Weights of a small image classifier: 1.4M parameters, trained on close-ups of made-up surfaces with and without defects.
Rows from block 4, named by matrix and row number. Rows with one number belong to one channel. Each number is 128 + 24 x the weight over its row's rms, rounded and kept within 0 to 255. All counts start at 0. Numbers have three digits each. After the name is the row's rms in percent of the matrix's.
# convs0: first 3x3 conv, stride 2 (model.blocks.4.convs.0.weight, 64x48x3x3), inputs 20-29, a 3x3 kernel for each
# convs1: second 3x3 conv (model.blocks.4.convs.1.weight, 64x64x3x3, transposed), outputs 20-29, a 3x3 kernel for each
convs0.0 111:139128126146136124135124131103138122151138117137127116168176159155157143154179151103106095098099082121093104136132128146129124126116128106122106114113119102114101156186164169182185191198187117109104134129114120119114130128133140130137134122125105106104109109126128127122
convs1.0 117:136148138151148139149145138151175163158184186171192173147158146152165154148162150127137137089123115130125124147115121144116117148127131162152153127130123130123135135149138154159154155159144107066067101096066106111108102114102123124119122119117151123118117114102117118107
convs0.1 115:135115124124118128130122117170169153169177133158152110125108110139118116114125109146159145136108135136144145156166168181161156191187135137125116114115108104106087126130125110132114115132120139137121123118110114111092162163141121124116120121123139135153112129134106134112
convs1.1 126:103123133104122135108120134127125123154157149137157146154163125160154127109099123113081120128111121155107113111114122112113127105115129103128133107125132137131119134138130150152141146148134139145097127166127102128129149133114132123122124136134113128127094113113125099104
convs0.2 114:127138147119121130122111112111118112117115121143126137099147148102096134102087108145141137124126154124109119165169117159143156143145175095128151107101124120099105123154157130116128112130143126123112121123123129135146137121109127115102118147156099111134146118092135178140
convs1.2 118:136130143140125117125123127090121101103131109088116096157158150134151158099120134145099142160140126181187176153152159155136143170156144173177165171196173183188187113120114128124124118119122145129120134130091090125144157159114135139110142147117095102129153158112147166142
convs0.3 119:143116118153126117147141134105111165115144134116133103114111071142150140143133164150142151187157099144177136088120143102129142133128117162178126156179155135181154084092109102127112116120108123119130127134093139124084106126117119130101147112104137134151100111134103109127
convs1.3 106:133136138117132122127127128103134135099104128128102131144141105095132129105126147153122143115158147148164164166132156116120131152144139118127125127164153125132117129143132149141142126129125135120145156121094118123154137129137131113121143122107126134108139204152099109067
convs0.4 084:136120136136124132138127138120144151140110067126132104103113125096158119131169136174124154158095158147153156145122128128135108124116136118097124141130102146138089174121142197124132151147101124111118145133111134114097156147127146153136142140126152150180136142161145138145
convs1.4 075:174141152150122118158128131149157136162137142121094128153146139185149117146125124098063074083108087137112105168139135172098122163126142150121141142136141173162156116117105113110108111103100084085106114130138072142160147154138136104114141108126097135124085148134068085102
convs0.5 101:114120103137124135119110124133122103130157131095129141166159170125128170117092100092163127132143156107149168094138119116124149146094117112145146082102176066071127155156159120124160103087106146138121122141156124116149142149127135124158146146160109135145146115131133126129
convs1.5 112:166134144184139147173146135117112135094085123106093104155125129129151141138109144136161133143178161149180163149126153145134169163143152175167163168141149154155140129127122136130128140124114154108128128145102093118118130121128119112124124105140122118112138204156100177099
convs0.6 113:107117127117113123127121103136132137131141119125127131107086090129101110124099103136144140159159155141169137086121103106114132126145139150154159134137128124128149093037055070034038069029048146148143144133131128117115125141129128125119116103121152153141152149121144109135
convs1.6 112:134157144140157148135148156131165162139176182158183190132125124146163149148168142135119105121104111139125137120119130132131152144142154148150141149131135127127126150153146150161157149159158131107099121147096123132134102124121127124125123133129130114082124129123101137104
convs0.7 097:106111109125121120136139128161125087154083062126072058101132150145156148159154132187091097153136143145179147113123090117126109135090121127111122138144134131117122124140148118166119111144116143134106154135094139117091127116072142127081141104096148140126155132111169157132
convs1.7 093:168164152150129124153116120130150155150157141110123135134149171157156131122105090141108095166129139174149135096088086103103075129106095132107112153148142166127093138136135138136139136138137158124105151144159118163140122127136108131117126119119137160143132160087094097092
convs0.8 108:132147152154162158135124137070072135065086132126136154136116156131142116138141156176171147164141118144110126143124128135105115150120145157124128116089097130106101118085114084088094131161157113126126107109113131129131134138135116122129128131145118143128130118123137125117
convs1.8 117:118125126111110115109121114137124117116126103116112114122117125112089122098105122101137138085130117135124127154122113145091119120104122101126137138141148115146122113124128137138144122132127158131143169183144129183161151131127140102110115114101102129115106119092122077112
convs0.9 068:141153132121136120119126127114088188101134158157152140102077152097099145101121170106156135103097138121119165106106128160119155149139133151123119117116136113111095148145168132135183175142183146152154127145150089111132140129148115124132102112117106118122133140144145147152
convs1.9 062:137129121137124135138141143152153157146129119125157167101073096092095115121120128104115113136150133134140107089076072094059088112091101142125129134131146134121086125128126128132128127133119153119068121159106125158160133102092098088095149149112085108089122113104088093063
convs0.10 105:120114104107110100106131126128157110130188091109195112121095120115117147114123157149134134141112125130090134132124111120104133142154091132138098126155105104157105126117074148129145127104132139152131122158144097130127122155148110152144091136110099119124120142130129148112
convs1.10 098:166148146165137156166138150122103123125119130131113091145134138142114103128133102120129131116134126101145105123086122103057101114089103130118138140115110118117138109125119124126116116114113077098149148105122140137129146152174112088147142098133107113116088122103086129111
convs0.11 110:129121148108132151097128130130128129130137141140124123167143167174154172175152158158185160190179176166166178097124104137110105141138116146138154142120133145117124086095087064100094082082109148141146154140140147141150159155146167146130155146140102112126102120116100109125
convs1.11 102:151129132137121130155136142113110110125153129088127130067091092132147134121150139192093091123082103152101137144131130140128132141130135152142153138118120127110121117123119128136135119126128126118110114103118114121124105111087133119101135137098212170142125088131154131158
convs0.12 096:118108110113115111136132107122090123092099094142126101119113121102102142120133146145169159129138133167133128123121135101095116099090128096094087124071075107082060119117133149110115132123114164156129158153122156152134141145136151163122146148130140154105116148128130127145
convs1.12 104:132114135133115119142121125119157174142144165152150154125165183114122170087088128153100111165138079168166148114113120105087096096101104093086094089062058109088077128138140134137136126129134152168187079118171113116142124160146091137145077102125171131086175157099151202182
convs0.13 100:138155141123149141136156152135127132103134115098113125091108116121108132135147135146136158154129173091159155079123129101089114136111117135143127132107123129125137085074105046050093090112111141161153121140152121134156127152158104137133115112123135128142125111125128128132
convs1.13 095:147125118121129119136132115111120109104148121107130118070111114118164184124182169183102107126098099147106164138149129125111125146116130155139119161146143130142156127135127140135134133127131163111111151128141130124139144144121134101093118110103134150127159173181136155161
convs0.14 097:111125105111114096125135116119129118156158116138147110111099119114129147122147141085115113080064094080079083108101117100095116131153096172158107165123120143144132112119105149131111101129114176175142143154142115136143150172163131134134115118124139136149134140130111119121
convs1.14 084:118127113125123116115128124108120121098117110102107086118125120111122107128119125120122110122096096121146124114095115102065089114114097108106129125129130143128124109117118119115112117124127137106171166132128121139152136117131113092111107108084127101096084097134063080094
convs0.15 093:149139131125128115114115108120123119129134153106159153134093062162120096154105115169120101094122143085140152134157134107133157149120137130104121147157151128102145123116120151114153160108126123139131109124155100103118154180161133154173116114145118121090124138131111127132
convs1.15 093:133126116132131130135137130138124155152170147118124136123135168107101112131112109135105126112124145140154160100112124091062084088081084099099114119122122127137129120117126135128135127127130145111111114113095127132143151159134109086090136097092123151131095140074120126096
convs0.16 093:120133131125150139120136123127153123146155120103102103066079111061092134083115113125132119132122139121109121145113102145141092171156132104092070096098082083093104125134131112122117124146128082091102071085101079086108120105109132116101125119105117144147122086117135121126
convs1.16 092:103112104121112121116118108155142149152166147160186131103081070122129099147169168158155164127114153107086106135126113116097109135094116137139147128111122108107099118124120123137136115123119157078106155128068141128104118118088130093094140125109127154141135106141127090131
convs0.17 103:128129139127116126123123122137148157112145160137147152103085052124123075159167140071108100127096122139168103138116159097122129112132117137115104148134083178180126098130109136146114158168165133143165121139160118114117124099133111112124091096098136120102134151168129134130
convs1.17 109:131142143139130136140146140094061110108097091101106083154145145141129134086086102164133135160156174184163157145157168184126156185166147144147146135156151144146142132132127135128129122122115138137140112113126130113128159144146132153124156121126144149143167177183133112091
convs0.18 088:129148131126142120143145128141170139166183146141167135106097118124115141108131152124137167097110111097077125135120101134126116159160139126120096111109093081040071115125146134110116130114136153160148147144133104083069144144150126127130120111106144120142143133152142137130
convs1.18 089:156146134152149142154147129141146131168162131141150125131132107162158154146154153092032077058074118101081136091073088088061096096089104124118142116141150115134140139141131149137137135131129157152100146151151135148135133127097108067061126108115101127115055089110080073117
convs0.19 100:121114110102119104103123099087135098125094140174119170083043107077073120101108133134143124101120096085100087108152145098111130102110109101088082130095083137105084133108149142126148182172168104112099143133123148150131134145121155151137143152140123151131125165139163137159
convs1.19 096:141144155137131138149155144151157146152132128146119112144165162099110133091080074127069121163117112187124149133109125108083102097099108082083116086082096126089097122125113131132118124126110102157178066118164135134165137144147110129129124124127159127137150105102164140161
convs0.20 099:109124123127119128149122128096148165145095126195144120106113145090097101140135109136104106092120128123130132131122129133123141090123114115148153138127133159107123075087113120093069165123099109115143121108098134117106105098097159136101150156130111104127160116107149144105
convs1.20 092:140131124138123116143127111125089094118123136099129126149146148167141116135123119127126085126115106145128085098112126098082093115106109108114131127110105136108088137137132147154146140153142152124143128134125137110157115138125097116095139108128146158136137107122103100091
convs0.21 098:161148122139143123127120118082076151084113176110158168120156109136164121113149108105136113135125128117128132097093116131127124152140135118145145128141146101126127132121104118115147108123106129120130104126132100100115118121175106145168119104126106102117087112158091107139
convs1.21 104:144118128172128140171136135133107144141155143126145141134169151151129121142092069092097116126126127114133096114125130126110121124101122122134152146143151159115095140133121142138114129120111143116106157163125133138127115126147092093123129111102114146119094101093107076077
convs0.22 078:136121128123112112125114125096101100071132100074101163134113088127081105131095130106135140121166135120116101113113128103099109116095116111130117119107123094096145151126110140123117129139126126139136102117153099112157135145162127133138123117139129128152123136131137123158
convs1.22 082:112110128115105113121117123163167169155150153149136147158147136128128121118095149127115175141099132180142142095089099095088081097094093098086119075062078103108113138142127147148132134130126117135151145127142138154156124136151123116130144130114134106133143081077173141142
convs0.23 105:121148134121124113131110121101143132115137164126164160130116122144151098136133098125139108121115169066119129164178114088125158124104152124114104142118103111087086154154155156119165172125157112133119115119134103110107127139148117136142110145131106116110134136136106137132
convs1.23 096:127123114133136126124139117115110112128154144109106102138165134124130134118110106102067141064087144109151136131125131115080104108103096133125148155145157174161137119124124136136133118124122121096109137119099131111130141150117136099098142111100100129150108138127144151122
convs0.24 089:123119122109124112121129115149122149132106123124116112094091132084094125088110132173158162180164156170145171123134117130127135105122116129108115096086087085078091079122100075084086086113096100112127089085096061075098139121124131112104116123118109114117123124108147126111
convs1.24 087:121114119128093106134115113172199201173179187168169165118119101128130109140146134146135131116085115093069102098076083080075084077071086103098113070077104108076093144146140151149146124133123161121170143109113155173146111101106108101088118110074149140133148100103147141148
convs0.25 085:123110117127128123111114133086138076125163101088144109171127117148152168161128167148130075109131102113143121116144137128116160171146132099116116110172140123150136149130113200129164146124106118148133108154153131152142113144132102139121116122123122170152123159157119174189
convs1.25 079:161158155165151160141153140114078062084104081130066043136130119143144112119133158122117143133119115174165142142136120159087123165112109150127143143132131146127167092104095092097077113117100159110099149131076127115163146121124151112111156131114130115133103096133130150165
convs0.26 093:136121126154118119151125126157091136135088128134114135134111069152150082140161101132135108106118106135106111119154156096091143132131110137079102153124124142118122133134109145140114116118129183144115165139131142124117149129122147142138124135116162136125176149121151125119
convs1.26 100:169138146165129133168136148145131126126119122126134102147168165140130137126083113110093154099132117115160139127110127136097090144095100085076106103069094121079093132128113143133122139132118144154154120150157128106152117136139093115107110097118123111150122133135106105107
convs0.27 097:125128126110119129116134116122110145121143144136107135148117101125103116116069098137163111141145176157156129128133124151136113150141135150153160139136136104095093177124118152133120167123104115139150098127121090093070116111139140121133121115103120137142133135127116130127
convs1.27 105:128129106153146130125129122157143120181142091149115079124141116170141092161124078093095144067105188067120182140113101138109109143110119135115143114117125124126133120115121135131139134119127098058073159134083146164135112118090139092081142107077089111123095143165116144137
convs0.28 106:136138130150153134150145124114131108135136100128155131155197185175229175167204151133154151143155150147161178119163135130126132119120116139143095142146125162132120079144136098162118091148125179161128161169140161149151135129120129134136131134121120105125108132126125111139
convs1.28 108:166129128178125120180133129157134145158101130161128123117095087132104106140132112134140154119136151122125147117087079097091087125094106145099125115077102138109105114120115117122123120122117147114098162108073164135119117103114113106111145140122136123160099120127102108103
convs0.29 094:121120101119125105135124092126132095077074095109127140113112121123104142123117148162164156136168138136138142108128105104096125107096122144154149155122133155103116093083074106095067107106092130140136140135135154146140110132130121103115147146145124105092121134115137140122
convs1.29 101:127113115126115115128122113155170172150168164147140164169178174139123162097059072094101108112153146132154150094106125098099110091097114091092105103122127113123114139146140147155153132137141130155137110125151127133143114144141111127134076089101114117147138167151152195176
convs0.30 083:118133118118138131115138133130111145160146149123090114099113121084109138091104135156158151159147170129129129121110111150114101153141130140137137127129129087086110076118117061113100090106091127137134126115128066077095141118136158127112110103098108120122121111122122107114
convs1.30 091:098118105128110127113127111159149148160185132151176128081083070163153118175149135128118124070042111066073108133114099115102102140110118133141133122096111119107115124135130134149144132131136138048124140096060138130108107101085122089078139095080116143111124110134145143132
convs0.31 074:117133129113119124110125124104092158108150155138138126131098127123120137135131145139126116111110128109119143092115134097120120107124116085052123058067091076071114113125150092099128113141118059078104067073078103100096073086123073098102087101112131138132132145118111130122
convs1.31 089:156139139161112117156125127140142138145141139125135137160147115129125124139142157107083112141065108125075118133111128099067096106067088120123131122102127113106118143151134157154149134132124111131150117113124145132138135127142098101108089101090110101108119088084095082105
convs0.32 121:135133138134122147124132124129135110147110136139133122082082103097082107093098098124112141135126137145132162152184156152154167153181159130126126137128118139143133068059066050054040064050064119118119131127126137132136127122100122121103123129125129110130166168147120139143
convs1.32 124:111131136134134135134138138167171161182188205182208203142154171139155138118128104151139140142141136158138123116116132107101116118111132132145157142144138153148136140153143160165157160167157130098096132115096122114104126154146137132135132125125140123114120131112126110096
convs0.33 112:124100119108120119121123114110080089086082094114083118134140139133135143135139155170170162166174185181185159112110112093097115102096110133139144129104079144099098083102072081097095103089084127136131123121118135134137100113126116103109135126126126099101114112110137123116
convs1.33 106:096095113102107102101102094140159157154157168146142171131141133111101129098094098127108131127107137135100137114112127110122134117120127091094113092104105086111107133148145154158159143155148134135141124121138148158147106127125118138127093109086131135146153119115153146131
convs0.34 120:106129155116109101129114100155113133090166149131185158120111132161136128172176154091099128125135119168128144157164133142136139132134142129102145167123093186147132124112152142142175160144179142159148121131152137116143106099129118117106122126115147140109171140146152135154
convs1.34 111:158163155162160143161178146079092130129116111115112096162142158111132114117127129141133150128112154132120154158156169161139152169155162163174167163163162160162159138135126153141111118127113167131122144148129134122149119126120127121104124118108116122159122136152107098122
convs0.35 108:143136134129135117110146124108105057098174095075164103146123113140143144132146154104141130115147128134128127126141133128127165130148068141116103153148125145170151122115075146104100131139088160173134140185164128154151131188166121178167112134130102145121119155121097144154
convs1.35 089:160145137168132142152113136104092106103131133118088094167156118117136122119111141105094087130111072106127104100072095097061098123107116106106127113092095128107116103093113101094101092103107142103154130111107161092103157127138119109121116096107100124121074088112078083104
convs0.36 111:129133142122137151139138141155127092151120128158108080126108103131116124154155132125119140144123170133151151096101167110090101098118101107108080128111093115108094153112107137132130114107126127123129137122118122118110152132128130137119133100093123145155110123103123112141
convs1.36 102:126128143122134130117120134128137116118147133110130122101120123103156183110142174155116134151098088168138140127122127112101116119099113143129131137127143132146143129144136132132128126131129169164119122170176082101141141148118142147116130140123150151154155116139151168161
convs0.37 097:115127135120119127112119127169132112189137103145110103127173139120154156124142141161151088152153145109081120110124127119104081121107112112084107117128127137140148120128152127127170130113123129123104139137125136139127162156121181168150147121122101123115141136119114110127
convs1.37 103:128122115126126128108111107131143137124157168116150163103117163088110153104119136139131092166152081156145103140127119121114113135127126132147151131161147130120112108133131136147145131147135134108121118133149111121149143123116103126133102107132096159119143171107107121095
convs0.38 110:118136146128124134114126113120135127087137100076094073059105122044086123056090109094101082098123117069075080155136107157126118156142130124123101097095063092078090145143134123132125133133135098113123057066066082100109125115121116110108123129129156140158137115131154155159
convs1.38 097:126133136132119138142136135167152122158123109148178115113102090123117080158163119168122167100073174085092125116107090107088089142081113130125143104085137111099109115119116113122124111115111152105133152100062147145096122142103114091096143100088130117130102095137112094142
convs0.39 084:119128114114133120126143129114096114104127127116115136143160133147145120125147130088067090090126114092091112125097113104115091149130113138145133134131110108104096139145134166146148154172145110123131106104106101108103108123137115116111099109101130131154152139142131149147
convs1.39 084:124123126130123136141143130128131131154138130122134142143173154120157138143201145101047113106111121124082118119106110103064094120099114126122148110128129131121119135139130164153157150142139137105109108087095115128131124149127109087111123117114119159162117157142110105120
convs0.40 096:146141136110107107097089099105106126102113104083123113145136127145127117140119104144140143140160106146139143122138118167163152155146139130144128144145160158170166110114110113119114122113120121110123102112108159148136113117116127128130131136149121101104134130111144137121
convs1.40 099:163153155115117112123112105108104124114086116123101129140125103115134121101113110172148137149107131194128138119105134100087129120111142168131152137112134170139151116123124132134136119128124160162120123104132123105139126117135109083100104116126125119129121153166117115100
convs0.41 121:118127119126127113125126121139134140125122117113125125114119120111105116113115114121115123134105136142097113167186173178174187186186161110118114084101099092096096118130131115125121124138134143146142128137137140139144127139127107114109127135125127134130118123157126151150
convs1.41 136:099128121111137138117134134140148155158176178158172169144153143145152143123119112150117129139117128150129127131148146139150146137131133123134154129139139143144132139151141160173162152167155144140127141152127123131121136148121147155146132145140127139154139149135145135119
convs0.42 108:132109123120130125135124133162180137122142107148153155178169112191172135195173128130138134131128115123131152138102114112139109136121129125138115136137135128153143131103083156106080149165098165129119164136127192129140137149116150142151159142157097126113105107112125126115
convs1.42 098:130124130147128133148143144120128116121140103135152109147143084175139102165157103173172184131160171145144166148114093157101100153098097158122148135101139166130152134123110136128113126126113121094109143115057143159085112099076131068085141094065122113109071073112112099102
convs0.43 107:123120118128138124169164120107124148103123142073121136151143088144154121146140146113134142166137145161146136104081159114102108102118105126131124138134106133133148175151163157155139150119153118128149134130117136138125091113150109127136137115133160175137127149137140118112
convs1.43 107:108117110105115113124123111121115126117164145094121117106125117117134142138123141148107099115150141127165173152139161152132143155145153133145107153161131166156163101117110103132120101107098135129118118146097119153141123120102122106072158117093141142139129141131158136120
convs0.44 077:117129130122132133118132122103146101169152113120080068074087135068094143073121139104112125149102135101116121137111119135129101147147119113104072119105081101109102128140137125134121124143116100115120094110128063084115136125129144114095115084084130153152127124137135117142
convs1.44 088:107115115125120129120135119139138133118150142104159138092092081108133117116145161177170167147101129126121127137134130122099135136097116142147150150124149138135143127129127129131130121114110152091099152150097117116132118112095147121120143116123142146129145092127163130164
convs0.45 106:134118125132134143137136155112100138124121080125065086164143152155133167142127141123159165132113139125154165079110106135124115153152129149162146131135150133146143140154149141149177122147145123134146119126126117130122116102105133095092150115100117115172114119129129126116
convs1.45 112:125121126125125128129129130112102105123136130112125121143136136136130140114126137146137146139149146169154142150143151137123133156138145131147131148145128167132146106120119127132139116122120147123132146092132154123145110148132113109122139114108134133120144172124143135101
convs0.46 095:114118120137100114138127136118084123148156053108154094107116111156171129131125146108100149106082116105099103124097155121133151136141114159123091154152108147150117129119059161127117114134117172156133140174155111133138161151126124167149102116118152142129132160124133141135
convs1.46 085:146138148142129126139127147107105133108110137106091114146143131155125121146109130141119101139105084133128136145122117148086083147107113113092095103054114099091104097099099103110097117110098148123118128148137120104120143121143109110125120103086134087095121073054114052129
convs0.47 092:139135140141143146148158148117111109098106090102124122151150156123142138127152150140116141139141169162158142134115097119103105097090115122129115107103079117122115127143141099118128118133139110109099104094089124142134105107110109116105123135110120121113110111128120103101
convs1.47 107:127111128111085100126093108115104120108104108089095109130142129137127129157134136121122126101094096104110109137103114099057086110089101117113135105101118102108120125132125141144136129130121140125157144104135157130138123135152110119150125118130135107126136075087126109115
convs0.48 096:146139139148135143141130128142142122135161123136134122199202168196187161169164145159163157140153151151166147143150119135126130110139120172194184192205174171182160091104085075096080088089097167163157165160154157167146146145131142134142137152132151133155152149155142148151
convs1.48 094:149158168141136143152147148141177130140132117128135153112101091084108105118123116166068131155088106172104125106125123088089117100114125130116155105102134136121120099121100121137122116130107123127113083103100098123133118148108120126095115133093133127136121092113179132130
convs0.49 092:110119130118119118122120130086124121067135118067110132113114147123112156138107154120109099105134126114134129064124118073090110096106099097077085074093091075074104105129193119122148091136149101110085100096100124097103103119118102120131101099104139141125108130105120115132
convs1.49 103:140122124144114107139113120103134131117140134121138157165131112118127123133145172133111097118076105112085098135111132131084098122093110142139125123110130110122127147153134160158147141146130115123144114104120113096127106116156082095117092120118127142110118079072132112097
convs0.50 104:150117125147157138124135139103141081124145130103105114155140119160159171130103123132116122128171122141144120103144126130128146140160145144130096119143118091129140137123137192134133174114091110143123081099119113106119103136115097109114120116107145199162129172188112128165
convs1.50 087:135145126164159144140182137103069080091144065074112065093119120095104083112097092144137159148112159143122151166121127150118128171134134150147132159151149153165160103090087115116100118114093104095113133134086106117153127121125130090080143130123152148152114151178119093156
convs0.51 094:141128132144121132137123136148173150155163143172172136139126120161188136102130139103059084130086104143132161124144132158150163147160120155134126151184131173187165116121111161177167135142163134123143141121120157152128132124110123134126136137140145141141122135140126124132
convs1.51 095:148144148137144134153155146111114131101122098135123114119135116111150144116172186162135154131149148158150164129139161129122149156151167201207188182200196171180212124131121131122125129127120154124147170125122137137150109124143124106088131125129130127091150202193161153142
convs0.52 107:127131101099131114128131137107126134105119121103077088199184142167146146113108106121142139155106127165149114102116093152144118104154161115138155113133142091085121123141189115130150120103094100112124110113137126095094117108152107117124136120105128148142124136140123115129
convs1.52 122:130130128143115134147125141106131114127111107143112098098139142140137113133109077099098098108097107123135134114115116109090094119098113106095110136130135119111112139136131138140128148146128135143131124145130137146157141122142111097124143108112115122122082115109071095098
convs0.53 105:116101114139128117146135113147137150142155123128138146153144145148143147108089120154128115165160170127138118148187148134151193135126117115137149137158137130153137137169196138151159125085119152145125140148130137169144129132133116134158161188172154169162145157137122145131
convs1.53 098:159157150156135144150146130123125144098091094127116112137136129091110121071093112162108135140140163172141156132143138121108128120110149148150151134152175143161155130143136131137128126125126118118117116112096119109111150154117089111101112106091103138115124192152100152126
convs0.54 094:125119134124106115142120126105158117135095098084089144136117134103076098105110098101169142114145122076121090132152153151153178157128161099135091084089141075132169147152140120156140140163134090104104083072123107109132111123123098103102108085103138155135130135145147146141
convs1.54 076:156132146154128139156136139107120125099083078091076096164148138167152119137115092140113130118110123163171116134114136123129135127115135128125137114107095158125101116120106122118107112106106094120122111107100102101127107110121110098129095095109144111137130110059170165093
convs0.55 096:137131143144115140142121160148091110168114115171109087084119135107150117137180121107103076142106105124092077139079122155120095142135124115134104130130121142152117109155133161156121118172101154135130124123119116138119146148111145143110104111096160132149153119136146112155
convs1.55 095:158134144147153136127127142135092088139135135111146120157138134114154164132147144153118131120120136134099141153113125149093105179130142163148145153135141129121142121128115131134122127119112113111067099133143101092150093114099085119107112119135112158127101133117080082134
convs0.56 103:107130129101105117121115102137152167132078109154133147098105150133121094129154131141097090133109109081133141091123149098124115107118112121143140122117129151136122102072111135129146129184185143123150146140121112122127146137133158164137117145155140132147140144118168135139
convs1.56 092:155136144154142144133127140108120103081107134090103081159148120175112104112115127126122138101083104119089126116111128114101101154133150127124114139126118141115109102095095103103082101098086125136108143142120121079122135116121141139128171153135174129147136108118129084115
convs0.57 100:152133144162135138125128137118113086092098111069088102150163132176146139159109134099084084147136126105152135087091100132132132138137145075093065102107100131130099129109125150164131149148165100108095070078086094099124079097090083095123090097129114097114121105106160173144
convs1.57 110:184188186136124129156142135145141129133102101116115126158138153120129123069071097122087117144123110164119125118109121078079099086097118122127143124142156145158149128140137133134143125124126162142134148172145113152164160175151105118114105118118088099109110179130109096085
convs0.58 109:102124121103144123118152124103149130114157170126102127086085136077090138081119148146115127149115143115102144117101085145080095169134133120100101146134096115099100094104137075121130103143130099126139100127146089117140115124140156138132137133123110127123125116135119116130
convs1.58 100:122131129139128133142141123166160141156173136154164134097083068125140108145157152141132143106100123086088125134125104123088115125086120141127131127091133102119128131137130123139139119123128152060083144126062131135113106109100121091080143116086127124131124115151132125139
convs0.59 082:126114119133114123137125120121123124123145123106119100102095104157130130159144152136147145122124129143109131091135168097098132111107122140115099131106066115105106160134154159115162154142180189168143162165154121125133185169174139147131112113121189159171142152139118122156
convs1.59 086:156141162138123130158121124130178174104121152115102118128151163102123150087077121175126129148089089165174160128132164117094109137111131112085099115098120140127123125131131127128117121121113180169159150144153097085135143171175104149133098121124133105100153151147163209170
convs0.60 103:112118099119117115110123129127135127109129114102119138123100141107086123100100121112140130125107118129110125157152142158147148170191168098082103080099085082101075107109080090083071115095130124124122100118133101103134112123122118122133118113129145149137145147173140157158
convs1.60 105:108128135125128139131133144133140130142154153128163169111120130107134128121135135139102095128135140114120118131141135130116137116111133121141166140139151162152126134147140151166160141157147117101092122157138103120149128121101142128128103128145152167133141160114160147109
convs0.61 095:125139139121134125119131119127141163111157192106180188123104134140129106138116096151112114137159158135137143142129129141116102163113091149140133121131135132128128165107088182110091183110098122135148116119140123119134109123158106126154101125139119111089157127112120124128
convs1.61 098:159124109153111112154105102144122138172159142152122130128142118168136137169129103129103132059117153073126160112092084110087088121097091146137128096105123139127142145136140153148146153147149103128125105115111157107112136119124125105097144105117106121128082133147096110130
convs0.62 082:125139147128139136128141133128144142114126096116139147108109066116060085093077109136091102128148139114118106111125134093104123124089107104119071137126115097074084130119136127124133144132107123147129120143151110108112120151120114130129085082087089098121119137129131159145
convs1.62 079:138125119125127126150145143119105110136134108135142105100133127128118136141160150144076157129122138151130189105112124093084113125111106169174162149170189156159189124128121133125123127126120141113100128117119097147132122136102116097073163146118090143117086118143115133114
convs0.63 111:126121107120119132121130125157158142186162140116105098156158131127127132115120113100128128145109127163151138120138147137180137119149156154143147157146160131131133130127151127105140098073091160165161163145150109093090140149150148129101125119094138113146138099106143100094
convs1.63 115:135137125109124117132147130126146137114119126122125104097117109106116126147151168122100097078094108124124107149153131082086107119117140087089094127159158114142143137150147144158147147145133187154132170166124130142164157145134096090090119130112117083083097136119105090106